config.yaml
encoder_arch: "resnext"
model: "image captioner"
dataset: "simulated fluorescence microscopy of cells"
train_examples: 48750
image_size: 64
crop_scale_min: 0.8
horizontal_flip: true
translate: 0.06
tokenizer: "char"
vocab_size: 28
encoder_norm: "batchnorm"
encoder_activation: "leaky_relu"
encoder_drop_path: 0.2
encoder_depths: [4, 7, 7]
encoder_kernel_size: 3
encoder_stem: "single"
encoder_avg_pool_shortcut: false
encoder_widths: [192, 384, 768]
fusion: "cross_attention"
decoder_width: 256
decoder_layers: 8
decoder_norm: "layernorm_no_bias"
decoder_norm_position: "pre"
decoder_activation: "relu"
decoder_mlp_ratio: 6
decoder_head_dim: 64
decoder_fused_qkv: true
decoder_bias: "none"
decoder_qk_norm: false
decoder_layer_scale_init: 0.1
decoder_parallel_block: false
decoder_inner_norm: false
decoder_positions: "sincos"
decoder_cross_attention_every: 1
decoder_tie_embeddings: true
init: "trunc_normal_002"
residual_init: "none"
optimizer: "adamw"
learning_rate: 0.002
beta1: 0.9
beta2: 0.95
eps: 1e-10
max_grad_norm: 1.0
l1_shrink: 0.03
max_steps: 4100
batch_size: 64
epochs: 5.4
lr_schedule: "step"
warmup_steps: 200
weight_decay: 0.3
Rows from block 9 of the image encoder of a small image captioner, named by matrix and row number. Rows with one number belong to one channel. Each number is 128 + 32 x the weight over its row's rms, rounded and kept within 0 to 255. All counts start at 0. After the name is the row's rms in percent of the matrix's.
After each channel's rows are labels from the 100 images, of 14976, where the channel reaches its highest value: "top examples" is what is common among them. Only what is clearly more common there than usual is listed. The data: simulated fluorescence microscopy of cells.
# convs1: grouped (8 groups) 3x3 conv (encoder.blocks.9.convs.1.weight, 192x24x3x3, each kernel summed), inputs within the group 0-23
# convs2: expand pointwise conv (encoder.blocks.9.convs.2.weight, 384x192x1x1, transposed), outputs 0-95

convs1.129 043 [156  98 125 111  85 153 172  80 117 104 154 108 114 145 113 105  70 128  83  70 167 155  97 156]
convs2.129 081 [132 140 207 130 125 126  97 121  79 120 125  72 143 127 130 123 109 120 127 127 143 124 125  78 129 128  89 184 127 190 127 118 124  87 128 134 128 128 116 141  79 127 128 160 131 126 128  80 128 128 137 120 136 128 139 179 252 113 141 126 126 124 134 126 131  45 138 131 150 126 137 117 128 127 129 132 127  58 139 115 127 128 131 128 127 152 123 126  16 129 255 122 139 125  46 113]
top examples: ring around the nucleus; yellow stain

convs1.4 086 [178  91 110 175 128 118 117 169 149 171 132 135 134  84  87 162 170 142 121 148  97 115 203 129]
convs2.4 077 [106  95 135 143 120 141 117 101 128 196 133 134 129 134 168  74 128 113  44 126 124  20 155 115  72 146 137 128 158  41 133 125 123 111 110 102 134 137 104 140 110 126 110 107 104 130 139  90 131 117 127 128 128 109 128 105 132 129 130 132 128 129 182 234 128 110 133 131  86 133 131 128  97  35 128 128 150 127  97 128 185 130 131 121 116 149 123 125 128 120 132  80  85  16 141 130]
top examples: ring around the nucleus; few cells; cells: one or two; yellow stain

convs1.37 111 [102 114 132 137 181  98 102 140 117  74 108  73 120  49 140 125 129  88 135 129  92 181 126 149]
convs2.37 067 [171 129 128 127 132 131 106  69 128 143 128 128 147 125 168 128 138 128 129 122 168 127 121 110 116 119 137 123 101 130 130 119 107 126  23 128  94 129 101 141 131 198 103 141 138 125 144 108 137 144 113 168 129 135 129 140 135 173 135 125 104 162 212 130 133 128 131 125 169 165 135 133 127 130  74  89 154 143 128 135 170 154 208  80 128 205  91 129 148 123 130 125 139 171 140 128]
top examples: green stain; few cells; cells: one or two; ring around the nucleus

convs1.22 121 [137  83  72 124 120  83  97 121 126 120 131 132 147  78  55 122 125 126 134 115  59  73 124 131]
convs2.22 090 [129 125 122 115 117  98 129 138 128 169 122 112 119 120 171 105 127  87 124 119 136  63  69 138 131 127 128 125 213  77 127 135 152 149 130 129 112 150 129 108 132 139 129  86 129 162 128 128 123 134 133 128  97 128 128 109 128 128 126 130 128 127 101 143 125 132 131 156 104  96 126 118 138   6 117 132  77 128 145 106  90 117 138  78 145 121 112 127  83  99 128 114 115  65 125 129]
top examples: ring around the nucleus; green stain

convs1.126 068 [128  84 164 121  67 124 124 141 231 112 121 143 135 129 148 168 111 105  81 104 111 141 140 123]
convs2.126 097 [ 93  92 158 129 107  80 128 130 163 171  53 137  99 128 128 128 128 111 124  76 128 124 105  76 130 185  95 124 125 181 128  90  93 140 165 129 108 157 122  80 128 148 128 133 128  80 170 128 125 129 111 128 129 138 156 122 202 119 114 152 165 107 128 154 118 132 126 132  78  98 129  23 126  99 128  42 129 129 127  77  43  73 128 130  75 128 129 174 128 130 140 128 129  88 114 120]
top examples: green stain; few cells; cells: one or two; ring around the nucleus

convs1.104 055 [ 96  92 103 132 112 115 116 105  85  90  92 132  91 142 120  91 123  78  75 127  69 116  66 129]
convs2.104 087 [128 130 134 191 164  85 110 111 138 130 139 206  89 164 153 128 178 129 115 124 118 231 138 174 193 129 135 159 162 219 127  90 189 128 114 111 101 130 196 134 108 172  82 122 122 128 116 123 120 130 131 117 168 128 116 131 131 184 154 155 132 132 152 128  98 111 119 128  91 191 161 127 147 142 163 130 146 105 133  92 105 125 115 125 138 106 146 134 126 106 122 110 150  85 129 130]
top examples: green stain; few cells; cells: one or two; ring around the nucleus

convs1.5 077 [113 133 109  84 124 110 113  85 119  57 127 129 101 121  98  80 120 110 131  49 121 110  68 129]
convs2.5 120 [110 131 139 106 128 128 132 130 134 149 119 119 117 121 165 142 112 128 132 134 134 128  53 164 140 132 128 128 145  95  85 128 135  93 134 131 131 129 132 117 129 129 129 123 116 125 122 131 127 130 255 128 127 128  75 123 188 127 126 109 139 127 127 136  96 129 128 255 128 103 124 100 141 132 107 129  97 128 132 134 124 114 130 107 129 136 128 128 125 116 128 133 131 116 121 133]
top examples: ring around the nucleus; crowded; cells: ten or more; yellow stain

convs1.137 046 [107 117 121  50  64 113 109 126  77 100 106  96 162 101 155 102 110 124 114  69 110 124 123 103]
convs2.137 083 [129 146 190 121  91 128 107 116  58 122 117  95 128 118 131 133  97 129 126  96 132 141 124 107 138 128 125 143 120 176 128  85 126  47 132 112 116 122 130 127  63 128 128 123 138 138 134 101 117 118 144 118 128 132 141 158 255  92 104 120 106 133 125 123 130  43 106 135 130  84 131 112 129  93 125 121 126  45 130 121 144 127 129 132 126 141 129 127  43  67 255 116 126 128  77 114]
top examples: ring around the nucleus; yellow stain

convs1.93 084 [173 137 170 165  92 101  94 161 134 153 172 181 157 154 108 111 157 126 171 171 115  97  87 127]
convs2.93 133 [132  39 110 107  87  98  94  89  67 128 110 125  78 112 134 122 124 112  99  49 135 127 115 129 120 135  96 204 107 118 142 104 118 124 129 128  73  83 107 173 121 139 108 128 128 192 130  96  83 161 130  47 101 114 139 124 128 119 105 132  50 154 128 132 128 114 129 128 122 100 132  84 180 102 134  94 102  63 211  73 116 114 142  51 129 128  81 130 125 128 117 111 128 131 124  75]
top examples: green stain; ring around the nucleus; few cells; cells: one or two